Weights of a small text-conditioned spectrogram diffusion model.
Model: text encoder activation gelu_tanh, norm groupnorm.
Rows from block 9 of the denoiser, named by matrix and row number. Rows with one number belong to one channel. Each number is 500 + 50 x the weight over its row's rms, rounded and kept within 0 to 999. All counts start at 0. Numbers have three digits each. After the name is the row's rms in percent of the matrix's.
# convs0: first 3x3 conv (model.mid.2.convs.0.weight, 128x128x3x3), inputs 0-14, a 3x3 kernel for each
# convs1: second 3x3 conv (model.mid.2.convs.1.weight, 128x128x3x3, transposed), outputs 0-14, a 3x3 kernel for each
convs0.76 111:463494575546427427461518561457518485527521486526523497462509567423555453475538496541498470415451487549502502430524553551453452511423497506499543606456540414451528567577489516511548560494510504464535421505516415467395512507456498464564525571460512562522523488504505440461528509471456450517457515453523440539523468517525544499502500454463446530494484500501477403536563546491486419481469516518426452453558584
convs0.77 094:555428541450467551569478516551502536457515532490493555491492524533457567476485380479481489524446502444518416540451473533528461439449511496599501474543512591478554589590477536547584538595521507445574580418481536507456604445502551502510530525448532428505532434474512525484500524543520492524495465491502487517493410521530522462517531473513495462553461470533507374587504542427503525494416548486425506550498492
convs0.78 088:471468473448502478466491524537474535491505342521519530524532514544503522516572460511491497477519498542454487513523561554499514490544401439519551522517480502426527517505466540476506580439479543622407418412426441445480546461508563467551444475453524502366465533478479454570565557561510524459431408522393434454495442486480524627510448546463542469501522574468477445475531457500490522497441488447454459475438494
convs0.79 108:537564454520427536469484449567474574469488475419436422479433425497469577494569507564508486505466487546613464622583516441439563538470454488446466424516505485525494481443498494514526539506580535562440539577552504457567555523409538506511463555431488572517521486532506565497492622538527414456494514497480476482393525571489532457571503508525470446562507467415572457436552550519525567510513393522560507536474508
convs0.80 100:394529556455529549466511535478520475472562530453477582533570583571526444515551529532550521458477563533513553446522553406439483504477476554506469521582522548437561486527448572509472473479421512455481375540539425544481429609536551418427412569510484510539510525552491469515413481598399526427505515560477500482478531527479506527515506491501396522499533551559524405427545553476523422520548475452450434434525530
convs0.81 106:519501520439459467535450439486495487521531550541517527395360479538533489447527463546532568578491471484551488539470455556447471477488463467490492554517501565530496515504481514508551427529483617548398487497532462460606479464369597496561505470546459523451431473417459521510499551482464510518449443534554501453515476578509518541433566522520523423448526518465590525492489491478489542458528432434515463544447533
convs0.82 101:413546542578434513496400452483410610556559619486526359469548531523507483460451559518470478475513489401474591445492430423449524554425492598461467539534497575480476369421451490566431592526524442497554412496550491417553479530548484558494576429490444447504584534547569583425483487454429420505501560500451505530487543525617494536497512450532495579525495568493537506549453504469457522485572483476473485474471515
convs0.83 095:440519514510484486483473470457481476449476436454579594458479514481520476538495543482575464538531466408551480390471612417469485508460498576490476571473463563508529561433556504515427494495426520559477451629374544506469474523465497425486460451520507539513461525488426500575459541528503521529496423517571511512502408399460495568526431572476476499511490465429464503514495536509480485499542487471516451480522455
convs0.84 097:451502472532558475476475568511514497464487591481478537454426590403519472437452519512521558503523537404517551501583637484552594454582588514488542513487531465568521481435519419451488502538567483452497519529436436508497553446490453488382529474447465490407505570438534546562653531671548469636484419461616499609530518481506460547530469450505534473547559485479515432559529545488515435466454545522521492554460502
convs0.85 106:556575443511467461489561491480518511475485569455449560409444569531434419579464482492429409415435551539518574461413454444473482528440522450471513539435525493424494544564473449505606456579525486441442468494525541538594484417451480405421544491492432329315543516534569608613391491395445376474580506562454441448550475506408550486453440501434522509451538600558543577459474526556492483470471565506512554472493514
convs0.86 094:511482593511445497501503525455538543500413443446461483527553493446442447535501458528542491467527506533468454596499481613460428465541552578533477529538453538500479612559562432485527477587513504523488482596513520411496493482542484491471440483544432469542524459539502535559548596547541505482522362491445470550564514508445579452491504518487513474462489478505535528582454461558468387477460515486506497552451475
convs0.87 128:537469445442468585473502418421473497554490520447418444554495476547495520492502469474499431531489507519507551496485505470456513461428488555499507546524481479511474541484418474518508475558499492469511442512478459491538507440445430434548456463506531486467493526504476463498466485497412504477477487525421427514538561580451547398482420534518555563487427500482530454485550566510533480577508480542475461495483469
convs0.88 083:417534442450501535549503509505443380506558523528506507461428463547528570449495411578543463523450466519553528506498506519498569539510480532449503444556467548548568472458444539537578508472497491510519420575498607567485538497474523511533547534456571482530402550476526423502510447484467451519507570539451458470503539536498501543481410580532515447517414495563566550489536540479490595562468526503464494497502534
convs0.89 108:543514494481561492449507521519489460519460462554596547467602494556473386485370566573461479465498558488531463473562492568506483463533536479569486484494517447486506617434530500530496528494450503418505537498457559501435514497549439593443471535441508384469615448504499523467447511439510484410526553609452488526494457393495449498575564423526521448505501477512551538541458487475599502504487498544578456463465467
convs0.90 115:539538492470472505482547423515414510451479539485512482654555459542502505476495448561565512465479465486480467412477498535423510594556477580516554451543477431486463520573510522536486441482479455488590496465486401450506574521517431530481456478420494475581557531495538495432468440417469560533479553479452536505472462514566478444451487513529522551571498446484440598499461535452490481527506498509472438515457429
convs0.91 109:534460478478492538520470536497512486556522515540574510493526371482461476445483543503552498479522492554429492600447435555477485456557499484417424590639494509506526354497520483552436576457511461508486454492437635497498566500432515489457549447444555459564435446472503498467499442476481483524531542504495616547441516595539532459561430539458571475413478469560580405491479530524461518527464474445496492491472537
convs0.92 085:515572493574615510560579526411511546542448439530565468515460493441478514490644428498460513476554485590565522445551534431490509529470555477497497577495523513497521520522520600488501524511568589535492465475481503574483518450486463423476506490507496546545446501501502516387433483522503513469480507501470515430479480428558525420518559493566558462465480423465394532568598549478486451556516498424557475471522474
convs0.93 106:518518471527482469463514488491445507529516470477508508398453498557528436469469582419524548441448484533486586515484484506524493443373522522506413492455485587474545440430443536498453456584517517520437594445489569557466504472442488520490498390493453472522474511522517470445524485474494483487490518556551477508514547689467483449506480532419529430488499474431542470491494569501484533449476567483491582467469517
convs0.94 097:462557504482532495504461506517543547497478486479470400506451460521591533462556403430419516447475470476556599494543538523453549560504548547565472488471340526530487495527492583451467511479484531506551497476417497421416550579489516477457495487525522520480452530466520483522529508642503460479536502404494512495502512485402486517608476528532431565462506567442550641512526480507460509517493537559454440403425446
convs0.95 132:538526513528451533556465482535473514461474501552457549568495430455512523469539459534511525521489587516494492579533423414479558562548491469533509511465494498476510525496567474523508543432548597476480562548497590512495550484493429508481528492466541416436528481446481466482434405437466446526520569485503509439519479461531540463501618480472464392506478530568530450511467524509465485526446528480497525516513509
convs0.96 088:536547504483533513522498403512456458495381515426526535525435555510456515446427442551522499496557543541448498436493549527461540506506453573461515512472481518578464542410559520470590454583514517462434644488506360522512479521479522475442461507504568583519546510467596482523408534492592502581478511468479464566494547454602515532405504537498356466456444487555534556541591424566560506527473448534414478551508432
convs0.97 094:519470503460504591481457515503492432507474511439471475528507427480604542487413448460491559461447502493436526491476609525454448486514481458508476473467425502531520438547479514537510500507505629459458500536483457512599450437490459454531494450456459421517473542503528473594528509574536508440495489516434529535553503491444454443509561531431493490502539573530500442569493568483433529463500469570475462473443515
convs0.98 105:499461486509429578562609505525562468547503515429497509427464458503484511529469552553542571540461548466523432403504483506482486496544555523521496518581498547458470560467486461472466425607618487482540467487551486427500559399569469534536601472583426500493385521458530437529591502535487489590392454406504489451506505561489550555566506521568516456567511584494459573516513502500578533513533482496474480503519483
convs0.99 092:474515457448494561497446546546546500530444533564504420516510491472459558465479620420452523547468502561599523501520604530515508521562449512497565545506479473442509493543620498496456551481588500552467398637480516421477527551437545440499489428565469454520563573506507470564569545525416429446564583417486475534528489519512479527531412612454437558553600526518514541484493528416466410500598515546545518507502472
convs1.76 108:553442523488574441497502494444519561506509457510457519567408488470531576480494491527483505619485483479432475510503564481435539490464479543473590490537418453515473476526572453506408522520530497452415415540460506507493521554553530422470457431548533503499438543454461519492492547501533514495471547494448608545600507427443538520544554555497501582524490438402471568492531557538538541541444530520475491483473496
convs1.77 099:483469417530411503550427492503498507523454657476586548522469560487517589505572430457637454509512498505446514510385530443533577477479538591435448460498458541494498571511521454558531511536451491483483548510557510577480506518433505494460513538495520479440534507437557496447532456540534553511510526567507499497479534446601539482478440466554555495577474479571488519451533548475598525557554538534483567456548474
convs1.78 085:504488519530524465477536541377441521455502610465453530473527482389455396417501545542512476526491485500579501535476489516492521504512492579440545501471482601425425508467456477492507488553483518511439464481378539497470411418584587553477561509511532577565455542468485429514447516508506576465524499498474527448461569506457510529610511469455488542521455516469408481473459468576586477466464516430524610456507522
convs1.79 108:361468438447516468477495509506513519483520439449428526459544532481437468444523479634493512453537519610452495481464501439563529369501418480498504532464605438577551478562524530504550465527480556579521558440414541495487614531504512467482420441502544490467535504490588514481518537452526508507420401500422493497430432482468597514543500469484476435528557568421418473441471570485523499412561478462476498556505501
convs1.80 098:516470495475559447584557557561477487524438540532482563471507483563484421413588550511500471472514577569473477524567482436481541504427482424475399444536511512474554480501531449545473493476496530402612477507500526438583670449533481479543521517544542497503559494489456509605437464496573529573563528432441469433481572607463603541466514508512503479420456561492487399507509529527519581512534544563561501455407532
convs1.81 096:486542433614443572590585526437501454492511549438475552483499540527478526471560567510496481502483405504510532546475502516513439535514498484546535462473427543561463570403386458495483616490413503470495492470487548516482527521500511544587508470492522551522502532503488440468480429531491532517428534408531474491495507515514520588489506475527579530503469453501487449531513487602562543527483532532497482585514547
convs1.82 102:499491509422486553472441491466398500448453534502450478419470475557497653517502411446433479537510394383583512550546520582563507451442603443560453602564523396457460436500513481411501425481503512541572498522529487576416451550542560528545470464456493428475478401444577411555449511514511451519484550539464497450495559469493484447530504418469507552575490524389475540425462513481432484561464416461478540598534470
convs1.83 091:512487559533473438519531528507404535458567436539538448458481452489422490513589529436531542551445528612486512493514461490509488527512500359478451434509567541530454494513448547537549452514434513428425439475479627510491486566478487421504642422521494468434447484471503443634505508561509491540447454469526491556405475507397608490475511465480565422561599537495592506460475537450415577525429516513493498495545479
convs1.84 092:488474430469466500399496513389471505498533535474461446505626482462517418394575577408436549490479479495479531502519531481494477507507541466446453537541511476551568465468395545547553425458504460591503550400449480571496444496455532449559491457432514618476459439434519534450534474596484488493474421504457513487425460513476499425532535504465458485482560542590525415511455493460493538473469537536482490481524550
convs1.85 113:501468508602525448497443488614447398573446542495503535475445446561589528517494533370566541526493484550476559565513559438521551567573466428527470506557535483532501425485449466548512591464488408538561553450571471513513498453546580504450494421597545459524439531530474498513466497443387439556476456500434451483486522480509554500453471352403517529462599577569540539416436465446497490444397445541525551497440487
convs1.86 087:483479465492541477469524519478491577439514553584494498496605512529467466465558493497576531484436550537486442565470588508497450424408490440519476535409464536549434463507421560484438452500556507447439519379498479458498527566531593526466576472549483488487458508531417490455483556532538456475559564562508474473443509526498496521519590488520430529463540461521553445475589495488457520576493660471503572452484548
convs1.87 121:609523622436524470508509523543511511445471581502474504356532539513480535517423506460432518582572436519496573529459529507519501517461568532554497558494492383525503548504544524502493501473515557570558432537476510396469406609555528460447525516475472584542479476463469521539429471466557549612609525505561463513527553548457434421527495487475437535507521437521496501465413551491548532430633571439534513528434520
convs1.88 073:449435543533508538483443490409497489517612591523553547504467543555544386420554575417535523575494534433609540522529564336501493470402454432556461464465509521477516560477444445457580621489532481458564520495479533516468542453547507548531629456547494522540496424482479433459441502541536491532537516527441352432439432592510482469534559459554569486502529583506583468468488563498411485558526518517485509484495466
convs1.89 103:496547505477500491495461487465481433507493461566555447483531488579441518422569485512497551488470452581491440489555409417530480381451499508459520443532490478489506523507568463477485530400504542519428539470485465499490499513533590493429483441403482468525396523485510476478531508513564435435463515575492504565530571605474442467571465475629499495530453472458494542558504446515395447500441473610549454424474506
convs1.90 120:536535555508497441474445524540557512523422471499472399509490472462473477445405458437459615475480542484430576566495495527497502470498415544498508545449480449522458509449487427491531495435464457581492483524545495523442577457507557559499522408428535434536422531528442490526407463501547487453594476579447484511511512497480454532531475498648480406481466495483426438411547513546516530454472554485505506494540543
convs1.91 107:499526437445531545398494531468403478483457473488618548535497545541486558511545475492551415483548524447498476521448495461535465559565535515521356413472464506464484491507599463409530507413509560472457517523421522555497495428464563438561538451539496488612492587535544406520576438509453567573520516496502418560436545442510435493457444530558529539490573434479476529507451542494493429572542506456513514489595513
convs1.92 082:548468457396469469491497545517596508461474406503464507509461464553519504473519576480536433550658458556460556627484441531506564478422486604525628508533447543395455529486510428488577471459481492525512515458401503498499449576544453614585504563585512440477542489538368564513465510496494562572542416506492524503491527486448513493538590527526507465519437540570408513492538518561559536532605469556422518540451494
convs1.93 094:398488468598451465447551485409479537539541516512494458475566485486535480450518485397573523521522492529526510480464420503531479595500473540431505556477582565481544546524458465550462453489504578508434506455499574517572480543450582551481439576563504509492557504538431570608475535468499434510485511475564426478319580551595578478492567575479482525469539498419423505519570569481478525492462507432447542492595553
convs1.94 097:489439524425550530481477608461483555522530439545532376506500479476478464555470489411610478517460459511477586557529511444467419487524386483483561532438468532529446523526492529494474516367521506553482522545528518431488397536458513509582485480549512501536490515551388552520448529449576465523543496440519519583511392460606409484459466509546461480516494516438479459446515526375446569525576471556511477478588481
convs1.95 127:564538431544507504483438374529538504472560552438504515496550488418432555450539459406562472464448496534526507424451608447587450462517529503460470491493485465510543521485447490444517499491511454515550538484517470435415524454413494464510454504499413549546465514471510505467498491519499507552569417384518388528401456451484592536549436531497508569529497483473409541509409542493571530534484457423521502482523523
convs1.96 085:472472394535465454505493475463494544427523567480547475592529519479473425527408524569588570529474474415439560555495542477453458521523542461479500545499497546503514488526515500511444399554458467498467541528499513470424499480554427459471476480454477547490487484524507579484487446494469586488487462400430516499539437466466586636543489476552449527472501547362514494498517501405567512538533429421514546573490446
convs1.97 094:616536396550514485555569493539475493480506511479483466539483443567538452558438475473600566531539446508467512455542481523537439504466472530436471594496471488504574547640555541496506533543481480498471525575443451520519471515461439528553456464600476527513478585574422508530529496460519502439518489493531396507529546492528578534494475578427469543526503445520530509528482463473517481608451450486505414508623511
convs1.98 096:443552488561478469581553533433473432499571555489448577468488489491452463496566570395459533541438532520519528583502502518523532508473489552479504401504405539523473434446497484487450447449472449515571453442506512474481493508533497592425460522500523505494453491595522502513540523571386478530464438504448390479443481500524553471586545408464507522463527476484504582510471539411598502447493562637503436511529518
convs1.99 090:600473498601575513550468537518484428449499387398563479502457527553486537449547579446514455437523447462499435568450494443488499458463543449474478384521500496540541507475567503422525511470544400506549414488509470480570497498548489481515549494422537567524480446540508436485537530501429476508469452453507438447519501547562486444479423461461438475457622541518604565493484412488421435452519442403521514476448498